From a checkpoint of a small waveform denoising autoencoder.
Training: muon at rate 0.0038, 18300 steps, batches of 64.
Data: trained on strings of digits, spoken by a formant synthesiser in many voices, 39062 training examples, 30.0 epochs.
Rows from block 17 of the encoder of a small waveform denoising autoencoder, named by matrix and row number. Rows with one number belong to one channel. Each number is 128 + 24 x the weight over its row's rms, rounded and kept within 0 to 255. All counts start at 0. Numbers have three digits each. After the name is the row's rms in percent of the matrix's.
After each channel's rows are labels from the 100 clips, of 14976, where the channel reaches its highest value: "responds to" is what is common among them. Only what is clearly more common there than usual is listed. The data: strings of digits, spoken by a formant synthesiser in many voices.
# convs0: first width-5 conv (encoder.blocks.17.convs.0.weight, 192x192x5, each kernel summed), inputs 0-95
# convs1: second width-5 conv (encoder.blocks.17.convs.1.weight, 192x192x5, transposed, each kernel summed), outputs 0-95

convs0.134 093:118149093096114174156131129133126131148104150138133138127122137123096123108127103146128205104113163147088143121132126137121113143094136104056165161111093122139130089112087127122133143160140092137162095138119076111169133096137151085140118138135103139118110129153158109113112100163122174140
convs1.134 094:105093162155131138127160146123109117107140144114090143133112090148126061139159148160114154148113136135122132117146135120140110097129162113136162171130145101141111141155117170080100128105107095138101120084141137124095167138120155103163156154135156083122138111107147073125129097158100113098
responds to: voice: child-like voice

convs0.72 108:111107098121120131120156154151169127103146195104159123111128116082154168117140125096141108091140179131118158099168142114183099179138128141171112107152115103144097112122140127070138095157143131161137170148147083152147085139120108134094112099091080112147119118133140130126115108110148150143
convs1.72 117:132128094135149143181097116113125164117129128144158138142169113109148139150093151055123169161142138133143132114145144165139122097129146122151152118101123091133119117086153106121143122137126096134119152133157159162128159130170109126094121121073137078085122101138147143141122122154113103114
responds to: "six"; first digit: six; last digit: six

convs0.156 126:124143149103109132142150130112128140150183146142141148119101103134123139114110173137151154126128126133126093114100085145101112156127159151083080155112097117121119124092108117094137161117125135140163200118100122120141099117149140125129127124154196122140115125136119146125147102104142111143
convs1.156 130:107148106154129136085098120102134135133161112137142110141143165111146133088125142122115102094096124114123104142139110125114087109149105146129142146091164130126150057127149139135126139067118129159095159135098160137086100192109125118124167144171120157139122104164130117141129119154130164115
responds to: "six"; number of digits: 5; first digit: six

convs0.30 107:118147096117135097080128135105128165110108106136141075123134174083096126075098109114111057176122094120150102141114110149117130101138136131122153148133110142116118085136152110089132120093101133122108155138143149101104136133110144160126112090118218130135159128143132104111112138116112065114
convs1.30 111:102165116120102167177158143175116158189152133124111145107105094136144149103121174113081113117148135133138150124144122121115153115122104166127124102114111106128176090119105131161151107144149118112165165129142153128113086103153139140126132155106105139130149128117141136144125112145106151135
responds to: "six"; first digit: six

convs0.178 125:132130150114104102180143119086090129102132142117136122151125138063114120101139115108135119130124112107138067127136153114136124094124138154120083134112146102131105120104144112091165131061098148136063183131103100110106086133115150168108106108086148111147140154143118123134162109125107131123
convs1.178 127:119111137124180156106150115116122138132124141106165143152130121113115123154134169116134137114142100127147143122079107091125168138141088125124143118142096089100156125128136133182142112133158112143131174124139113131164151110151129113142128155121121122096110136131089145084129174110113150110
responds to: "six"; first digit: six; first digit: seven

convs0.180 101:113129106129143120126120146138118149164124156103121150153125150150119147118119111134117090122127106148140133154102066150143139147158140091150137135106125140134129125132139112098150109120124113105132118141150144157082096092132107136128054146114163086154152118067153153112101108159110113120
convs1.180 090:140108139112135160154124166095114144130151111141152131174164129101139133130123118126117123137166093137133120135133085136119126071170122131137123144086098158114142118089094151145127119157073110105154150160150099135172147108145149105125106137069150125112172135124108133197111151143132172125
responds to: rumble

convs0.144 107:087133101094118111107134160131105114100172137139134120142144139186171158139134127132110146116148124171112135122155128158084154120111124119118135130151122075197117116144119155129086142094111112128113114147119124139138113142120118176129133135152166124110107148114101138117158115120140121153
convs1.144 097:132107114133112122110098161146114091166146141147119119172109125166214150125111121141128091122110103153119120147115165136103142130115121129161099117131129115145124180154129130116130144108083148149127138102108141092104122124118099132116146202101091134112083110117126118162083108127141161116
responds to: clipping

convs0.64 096:105122144147150123119098102173106096148129152113140109116133114164146126135168147148073146113109124131118112132111120108160103142106140160128135168122145095084116145156104131110126139168183096124118121115126080102167116098126143115142161189144122147099170135148130110090151120126101105126
convs1.64 091:122100148125121174103132103119126165127142107117129090137116124107075105098096111096117111116107097121146091091147120122118102120194120108132116107106115113153107142148124108123142142120171095162158152105088134123103141112135098134147118090121124122184138113111107149097135103095102080105
responds to: clipping

convs0.53 110:093154097086152134108134146124133123095135122085100131110123117115138137099105120130124138111121137108111129131127132131159098110121091146076139086122093057135124117151112179124062119115127117147096082132122131080112132097136080148085149127158176146136168148135113097117160110118145119143
convs1.53 095:122170155154132172128170132133160181132108077098083161133130132198174113138142123100118166161129168139121127160163141115150087141138105152126136113152062149111111146130129154077116104122108074119139137143129145135117091147086139144113127121132134093143149132137120105128094137079143104110
responds to: quiet level; voice: child-like voice; first digit: five

convs0.90 152:132094131097129144154138163075096120129152152141121109133136135130113136098133070138158202129152105108115096122119123137131122214138134116099081139147127123126135108114103119124139127135133127104255127117128113141157108160095119133111116117113107106147122144154126114094139112101149127136
convs1.90 149:100098118160112186166119127133071131122100110116152107131128118112126150092107074121110152120077101163127106170119139118139127158171108103104188136147122107129105097160153126104115115120155104109171111127161127116133172128115113111102114101112138110126121110175143131119165133140097099190
responds to: rumble

convs0.124 119:129130174085088099126121161149120093093102112123137112147131103116126096162089070137094084137165139092135112112134133132093133100143096108137125099154106123135107121141138067097165105132114114114145145132150092120123113130101104103087117141103132129153118152109144134111137110135111110154
convs1.124 111:136098090109119134141116121091142067122110123128144176124109112113098150139107121147167132134169156139161164105136140100116172105108116145159140114145146121110154159102129105136167144113167116089150094134117122112166123134151129113111094150127150107132145176109155085126146100135098126129
responds to: "eight"; first digit: eight

convs0.79 116:119116131133155134141130146121120137147120111112122124175143106135148084167134151155109119124176174135120116148180159119106143149131124132119127130102161089142136164156107118116107165145138113120129205089125112107126142144125104134114156104148158095123117155151106116122168133117162083134
convs1.79 117:111091156132134114068137115151135052133111133114094125117106113112098102120118090149131083095129114134143082143120109111127148155110142134157155147113125092120120171154147142102134123134138148135078168123144253107135127181123124118116135131097093149114101124148088143154141167133125165099
responds to: clipping

convs0.131 081:104130088102137165101093117143124125101118172145132150161117113121087162150092086131137109128119092149124152139151115150144144144153105095128127161122120111091128128071142095129136115120189118112092113131133118125087105108129122108131096132123115071104188125115165144133177114117100102145
convs1.131 085:101083097132135160135125085102109149087103084158180157124142136136127138155126151132128125145139130125139150144140106146097128145105108133134121152147081117147133105166186102119134089089131112149159113159101102154139106115127107124087127133151127115133175105108139151073155148153112126157
responds to: "two"; "eight"; number of digits: 5; first digit: eight

convs0.26 094:128119072102127135093121146112120140083156171136099131124142130076154130146140089135127084112125167102108164094083089114193163117205113112143133119174122127102169140119117171102128093137130115118123128128137119147127103141139138119139102106171114102153086108119135113102136116108155105158
convs1.26 097:153165093106138131146120123137145172103136098157150123119124081105159108108100161122142156129105163155176113108092130156174130103089123132134100136139108098140066105097110113127141127101117055127125138153149088122101113142150136154124130135136170111140139119111101121117117114148112136120
responds to: "two"

convs0.145 130:128110149139154150126129118135149111139164138069124140115134128145116097103104124098113118110083122152126114123104127120151139150141117101105125105103119142099137116121165070121176124146129114140142115094138111167125124095153119133138063158120134134197160123115104141114156129111140149145
convs1.145 099:147074100113129137127126142099159176147150127123111133166165131132156120107120090128127129142146094140144132124084077142134090132140138105103107129121093135155135113111142153130135152112090172132130098121152112107136131140131100169129120101157175133129144141118140098146126136174069157096
responds to: voice: child-like voice

convs0.183 097:140133091125109120127110133145124156123155113198109146119138091131105113149149105167093150136137101153093146108171132134111176151118149105129125130136149108151086127105101116144143108143152108127145151104117107115108124137125117114119156155120131131155101189128111194132140122142151107129
convs1.183 089:099097155145110110144132089116123098136143138141120099105166141133104101133146100168136095131130088166126146104167148101104158121148155133129136091142177092132132118147185114144116128129140116120127144110135157133138132085168086116102091115156098127106108155164134165128132108117167134123
responds to: clipping

convs0.169 109:118149111130112112119099123114094128123158135108114112116118117120147132143130110139132138154131105135149106125090115109112089116131116152121142168130129140148141167103157123099105120101105100139146127169140128119132143173126144138096151169121191093066120107082123161118139115133111118114
convs1.169 111:096190127100131151130105133130109144132158108104121125138141164169108135109128111137139095112148163104135144166161138137172133089143134118114134101120116126127142119096166084168201124135091134132117113116122137093097111085168128161095115155153142138136107133180156126154133140120118093162
responds to: number of digits: 5; thin (high-pass)

convs0.89 115:129148115113152134131089131124133123137102117170114121129137088123081121074120111106183093144085101153129112113138138127123104122140124142152164121152102134099110138108118086140134109149124138124092119136118168130127154084141102113113114078154183131136133145121137085131097134133125081128
convs1.89 107:139126114123146111107138130141088156108138126118138122144147115125167101130106152149137139119112139146147131139116126134079131141132096128093108119106151145129180155118119100084091122122144119129155068114142106120110169148173106109162149129138174118137172167139142112093092123124107123134
responds to: quiet level

convs0.50 099:108125114100122155125105143169126148114107127131162159103114165127087120103143099110186157118140145117135068110145148094129072151148081132100131156164085035104132115104115111140127113181149139109176157108132098103136103148147109119117122063123095123110108126109141116161121143130140105141
convs1.50 108:102135132098181174129122116147121141132170086149103139111118112133137154129141151114135139055134130138102135130136138141167144153095079141122137168150134111111125064170114111131136121135128120083142101109139114158098156150098152131158109135114168115119124129126117108109167132128125120136
responds to: rumble

convs0.35 108:100164127133136148128134134142147143142115150116127134070123121140109097098165124102093129120096156109153139086095130106148096134130152149151167162134091131097105134111115129135144106144103103132135157169135113140141118113141112136131118138142118148161139144157136111124136100105164114136
convs1.35 102:135142094134131115138121116145109085155148152123122138134115136111124136140078110118145173136113169155113157144099135151118062123133100147144167140124090108135125098150113122103126114127114108118121107154138129107125118115189110112142162120160147126129172111110125122127148143164081151120
responds to: voice: child-like voice

convs0.77 112:142114126124113123131125118136121137167159127127094121135140143144174171185159136148106113141145139145156084117141163136089119136123114086146123124141124095134116133171101131102110142129105105138149140130150145120099167130139103141105129209156155151089064131135133130089134129132170084116
convs1.77 091:134113127130091117075155122109103113123146128081107102112162118127188142085128079114151124085153129106134150153100144131146076080085134122159122133140138116094139174157117123105148141145106104145093155147139120131119097133143107108130140148138114129108105106113133131148160078127134167153
responds to: clipping

convs0.171 091:123104157107124142098101104139099145105145128104129131136124102163100130170102060130131085108121124141103135150113125152137115179130152143112098088128123094095113082106068157125116100158116134136155121103121116150111092150121145148136115055108074089133151125113124132160127116097118091136
convs1.171 107:127158128122175125174123116157154109109092123083084155094168123126090109107145097153140111086142122103111131124127115116153128147103096101113168108133134115117110088154142093118137104146150132133120112094140090092125117112102097140163161098092131112086098118105106128076113115147148097104
responds to: pink noise; rumble

convs0.96 100:117133088103139125110067118114086148085148106168132126148090100125111116128118093132130103108150136123107142104129168114076156123131095114103117120120137123137084126135101152104098093136162117155108146119120090152136113120159101136152148121165170147150122157133118128171127127156119118113
convs1.96 094:123118121091093109125099118108131099075130070140117092105149096153142144122161104145128121136097148144129134098118140126169144141110151125130130100140100102124093160115134134188112114143093139114135159116150160132092099102135074141150125098148084168145132142124104134127146135112095087151
responds to: "two"; first digit: two

convs0.28 098:108125133102131136150115144142107088083131148122116142155104161181083103168101097110179124121130125115129131092135132135085120156109124124108075144155108117104111092111114155087115127138154148119034113074108135118142092094107154127096093126107129107111158150153104093113146109141128133145
convs1.28 114:086118131140129139126115115181151117131152096126124179131167094117116094105138104124098090172111123103137101087114160186103128118091124117149095112123095090126101147097160082103101129164127140125082090123132124110115082084087107165154136145144084132171106124100171109105132139118164105144
responds to: white noise

convs0.147 102:081083078145137165152097174144096098103171099135100117126113088147132094115110137124099124126085145130147159133134148127132148140155116122109160142117137124170155111164111163138086155100117111132147214146126125133094142134139135089140152134149101104113128123131157154128096115146107140099
convs1.147 107:124113170160105109124162181114130168098154109119186135109151173138106103110109120104152112140114149114133124109120116149150193159122160129157128108109134103142101166147111102127135174144121141122127139103121166136134101177165120164154154118134108124078144155139139116124121167149130188169
responds to: "eight"; first digit: eight

convs0.149 120:122139171128133146115127112133134135088124162094155145111108086159128135157103143129193122125123099070115103130140123092128132095118134130178143107117093120141137098116144159092125089138126122163075152075139122142121089138148128115138119124159136093131115118097150119140141103107127106165
convs1.149 131:155169131129073124176137155172091108109098148112132129107114123115148152160137162133128103091153127143112111140135140123116168155137118123191111132128140120155109096069193125136123093131108187130115143127112121119116130118109151124151141138176135136120139151130114095123141112130153100134
responds to: thin (high-pass); white noise

convs0.18 130:109110157106130160125127167115156091105129172138114121144125128144128126091140045121167147089148142098150099115145100145107091197152136112076088139135101089127148122119115126143145092113127138099190171121142123155112083135098117149148092097126109087161147115129144099116145125090120113147
convs1.18 131:143118110131163179146119109156127153169113129144121133148138113131144104115103092079106113091139130135123117112163156097109110162123153084112139126154109085135115089146119124134144128155157118126140121089147151143161143126142113132143142127099102161104096144123114139147155116140112146136
responds to: rumble; pink noise

convs0.135 077:118083116102102139118118116157137141127132101137120120128116101100097155158132122115129119148141145132172152162140144104127090172111121131116138159124132110146162156133088134164152110186192166123124105162156129123139148159124115147126152118094121112107115120135093113145132111150128168104
convs1.135 077:142114154093172127125107134158111131152127104153168121133135153066165136140113113076120116162134145111099116142124109106096145113130152137119126096113148162136121124110149148107120082114133138158108105128091123099133155103134094141109138111114102143148101202150190140124073135084108138112
responds to: number of digits: 1

convs0.119 099:098130128116114151136109166154139120085121194090093131141105070148126123107143128128117112147099132099103113149117124105129160127126116116138109136121140092132132170104137085144153115144146123149148143101156124126106108155164143095141109141166180090143143156151139114124141128127124070116
convs1.119 073:101105105126152128115150175079181144143113111164157135113120146152080129148107051117164117086132165135161124114136143113125113130110103129147112139129127118131132133107132121124133110120145141116198096142105086131176125126158148144134078126185148172122105138146146128070138158132099110137
responds to: rumble

convs0.55 101:098117103078140156115144099105125109087124128122126147157097092139062084091142120135117120110113137173120155071098114101097130150092152109104136144114157123123098160133124121138129170114176104120116125125115124149128102148145128110164108136156132094116137146143149131122120118124124139102
convs1.55 107:154084153109152141115120095127143086145098135139105133107079144147108130102127086113100138139100076147135114099157124124111141160148155119130122118140084151155137144125132131141135156091158149137145084105093126135135129138146155088165106131147109120132127134127123149155112129168164165136
responds to: voice: child-like voice; first digit: zero

convs0.40 091:121108071099120139125127114136099135154127129114090121106132109141061188116139126132119094146123082130131106108139113163157060160150117105112165139152132129140126147101123132128114131094140187155159155175157133145128103130145128144115117141115101121092132130118180164124157132127121103135
convs1.40 093:164126060114152110116129143122120166157109119128170102152120140112116182149117119097142150127108115130161133096128148137135107147146109151077102109097104095131165115121128117147104104149164134135131181184124116091138119113144105094096112138086170151152155128125167151153106161121120117135
responds to: number of digits: 1

convs0.167 097:118127123137116109152155138148130128123091172118131141087119141131112110102170149116153159119108137092150154110109097100146085076142122138122089139104107141116124185102131120164116138085119109105094120158095126126150115084087124156160173117076182119139115121134093098113118125157134165153
convs1.167 111:104130166112146117035096124126085142145111124123082107098101119113129144111122103140101109127101140145129127153136141110150119119133141138163114149134168137145100119117145149118192156105107140120098097152143128155131133104125136122108140123148063129072106110169108131160088148120129116136
responds to: mains hum

convs0.27 099:106126089063085152109095105153129133113130158093115146125126158152100150130152132148126108122083102143112165124081129104105109123101117131129113148140129133133108138082080144147136125109131119136117130117128134161132140129113098118159108087134114111131140163143134115102166109150091083146
convs1.27 097:154134129115115120095162128104152126097103111155136134142139110179130146120115108139086133120127157146124135104174162100101111171122106097138077122139141135113103121146132165105117127122177150087169092116116073127108118140157105112105119090166136135136150128126134159122147138184158104119
responds to: voice: child-like voice

convs0.110 119:142112170113144141142095139133105133117138100097139127113095148180102121144170168149160154099116168111133084108107101089090135172092134113119139129111106141121124106118130075133121164148130090129209156133119087125220131157131136141119141174084132132109117117128150147168174133120092187115
convs1.110 131:114132150113134149110126126105122120132151111124103129123123137122115125176115112157146123133137099117089139150097081113085149114132143138127140163156139092151150159138138098149108144123146099104162157129105128118090182189144154144110081082160162114144139119152122095100135125165110105152
responds to: rumble

convs0.8 103:100149137121129134153105117152134098102145072084119132139153124149133129084162164177105183168144092119105188146144137114114135144123080137144106118134152125146116142124163119127085126132141127117071110143101175109170117085105109134118073159111193130122150135128131101132149118111079121118
convs1.8 110:126084144131129113128156083143139132134149174123146082079154133141098140087118143122140061104156127136117128134146142109171109114159119115117155096153118150126133145146134148158128127103093152130145159153116144113134133067123128123077147137118056083168105145138116156121128137147124118111
responds to: quiet level

convs0.162 115:135128145110117137163120149116158089103120170115125134136128092186092106143151106111174099134101117104125089113124113139137111196111113096151113107115139125113110107115113136083167144120156146124038148111090145130157098107102130137130108083093153098141131129135125130075147132098106159130
convs1.162 123:126147128127079105124132158195142093143133086148096183156131123171111130134128069119096071148134158120107116087136160169092141129139135148132099117129074107140122106130133107102099139153123141119084060100139104130136094121105137078168141123120099141146090110133134127157133108091160116179
responds to: white noise

convs0.44 098:079116094135140130124130160107101146112170145148112143152126103112129126102121122134153096111138112158078141089126156123165136092122129115100148143161106127131073072162107154117119112094135130141098163111143116117119123150152114146100106111086146130079119126094122131108166123099168104141
convs1.44 103:125107107113118133169108109145135144151131153093213093130115135110150141119153133163145075131112126151095094138070118115159150109088118106119118101144131134114139108176125137153117122099120146163138153136135125133117104135159117098144165157138099106143138109099119132122110174155111113118
responds to: "two"; first digit: two; thin (high-pass)

convs0.155 077:132104114102124111157086123135137078165125142140143105125127122105139139136155129129142131172147178131130166121116104098130130157117136118149100116137147136147110146156091123147142109154190198109192101147092183134137084086102092157132094133139140142131145123117123122120159122127104205149
convs1.155 082:168128086129154110127105076153152119099082089180154109131126124048145139095131096127126134155114125118141135121090104110142057067111127108135114081095134158147090109147110114109154148142183139123094092102139100104117104112120129109087139109108115132138079141119130114101102118106110104084
responds to: number of digits: 1

convs0.132 119:112104150117143109115131110086141147140104119114125118120142050099091127099096109140147103117144113141088109112113100143162097163161132097105135088134093139122084089083105110136100137087140129117109160155118136137083069131115127159132129083136112111130150137144116159124109131078118090117
convs1.132 107:139188138131098163125147147146131131137129163152111113150137139126134138084138171140120164136080124174143139136135137092106115177144125173140138133145145135124171103111148158117154139098161076149076160140114151111085104173135154154141109129144176109101122124102113122159127140114112136127
responds to: quiet level; voice: child-like voice

convs0.109 104:104113094120144129104110156174109106120118119109087134099112118129092149101123158115086154133103116108138119123138120124153120107122112105112103150101135086148114142114070139108125103124117121127133116167146123168134155098140112099149096121103098101133154128138135071117102122110134091119
convs1.109 096:152152100125129116147127109124130166126133116130099093162126091143113125110101132139087118127112111086171105136079089124149124108098136108139109168126134112134102182143128121150154136123155155145159133152150084185153167137142110089115114152105128134154110120119143096099173132144133153119
responds to: first digit: six; first digit: seven

convs0.20 108:149117155126115162122103187108139116129146128146099121143122077184109170131083069134112141128144119118132164107132086126128141111161115127128129142141116186124103086102094127121121092079149108137129173119129130124099157127119129126138085129076176145118101136111163149144158108134143136151
convs1.20 102:103139159134134114205134132150125109136130126161121147137106133127108119128083145127122134149116140169116156142154122140165123114101140140118161182154117111138136173150087108148144139125087085114153178154104159110129150169149145114127093153090139106100154136100110144134145080144149144111
responds to: "eight"; first digit: eight

convs0.143 169:104119133107137143136138168109129115122148156104158123127130127096098115078107018116179186128139121092123076106140104126118120129129117112082112126126141108137165141126121123154138111082153131127079167102131130085125066105111126137113109118131100101150137135136143115071125098123116113138
convs1.143 153:153124147109119109157111128142138084108174067124119129142112102134091135103111122127113103166131124158106104169145164094157126104118112096118117130145139095131114210161111123094130123121157134097079085104123109121130090130112124119103091160157060125135132116101131097110117113127094119088
responds to: mains hum

convs0.177 090:105155153112127156121148117159128140081143160140140140088152150122104127129118124099106148087114160125109114116156114091109095158169130081140149133133131153100131121087160113093143096182132093151135109120125129146135110074121130114140089128146089146119170123134119129123131137087137115119
convs1.177 089:127150067125130131148089119094114164090165124114148125133133100123091116128107123113141134124130126095110139138130090136078106145145149128162090172132083124114126090136122121122127103084156126117125122130115095123149148118177147128137123104132165120148164156115135108153121121131082136078
responds to: voice: child-like voice

convs0.182 102:102113080137136155119136120138100123130092155119098172120093117152097096138156166147118115121123109170129137110155119132115150125109117132080132160122187105155123143114081118125101193133131123114123123091116134086125127099125174110125125119133122103121134128138148110153120130108112170143
convs1.182 110:092113126141134151136130087101120119107138117125114156099108120157163081131084160168080136139133094114143100118091115129121177087139138111148121146167151122115111159110102093125090136105144151128103077154130152146119135155110123133121119127137061132082121124162141088107122116145179104141
responds to: "six"; first digit: six

convs0.52 074:103112108140145113130074099139168147142123129097096141137151141149097127166134140137140134164152121121148147114088115173160135171130142137168109117086153149119119140105122120126141120128130152128136131119145143134136112106101172146108133132137163110109159159132114091146125139114105163152
convs1.52 086:161132120089158117105126102132134084118096120143186119142115122118163131119143123103168129131135118129090121097089103129110064139094118114111126094103119156135106116128131148124137130116184114132129095178109130074119142098118114103125094093117127160113105147104156131097124111095091100122
responds to: number of digits: 1

convs0.14 090:118121154116113146099133149138129136089137143097119109132107111121098119118111060138170103088140145112147119117143094134114143156118148114064081105161112094104109074128122148102115107098118123090187146112114137116113060132095109139111110070103096105129145107102156116124159091106136148149
convs1.14 106:125108116134200157192079094174156136136120122101144154114175139114117123099139150136110119061134102127118116099135147128176114147083120119098190108127076124139136084147119100133118122136115137130139125132145082139152126108124126124145151124111131131118109093096147151092132172126185095114
responds to: pink noise; rumble

convs0.164 107:098133128149149132118104086166103153154077115110156187136136124160097083188112187163120178132180121160124084114151133093117128170133131131109153117111180117153110132109114087095137104166128113128113134086100119119163122087119109122115116156098114124121105171148135097158157133078112145141
convs1.164 109:147140108142105095137124107128123069108164143102127113113111108122059100136148119185088075137164091139127110138114115124086088141128126121138101135108113144139120108113132088124145096100128105126097129103121131116146092157080122138135109119159138099162085133112123084099131141102109114137
responds to: first digit: zero

convs0.94 116:095116133089128118104114123127130157119099141127136135141126086126106108115116097134168167137105124159128081131144117181117155141143120134075135103134107069123135030129108106149115099142118112142171110129134146109113082141166141145113138091117130146125129154122162109142141133148156034099
convs1.94 101:141157161154101156182119102154158084099117132096131106130135130097143127080120127100135130100158156136070068149152117142154143149125126126142125128162144139122123102128140130158120120131147119079097078131125094120120091102139120134146127124110167165131109123165166120132098126105115153142
responds to: rumble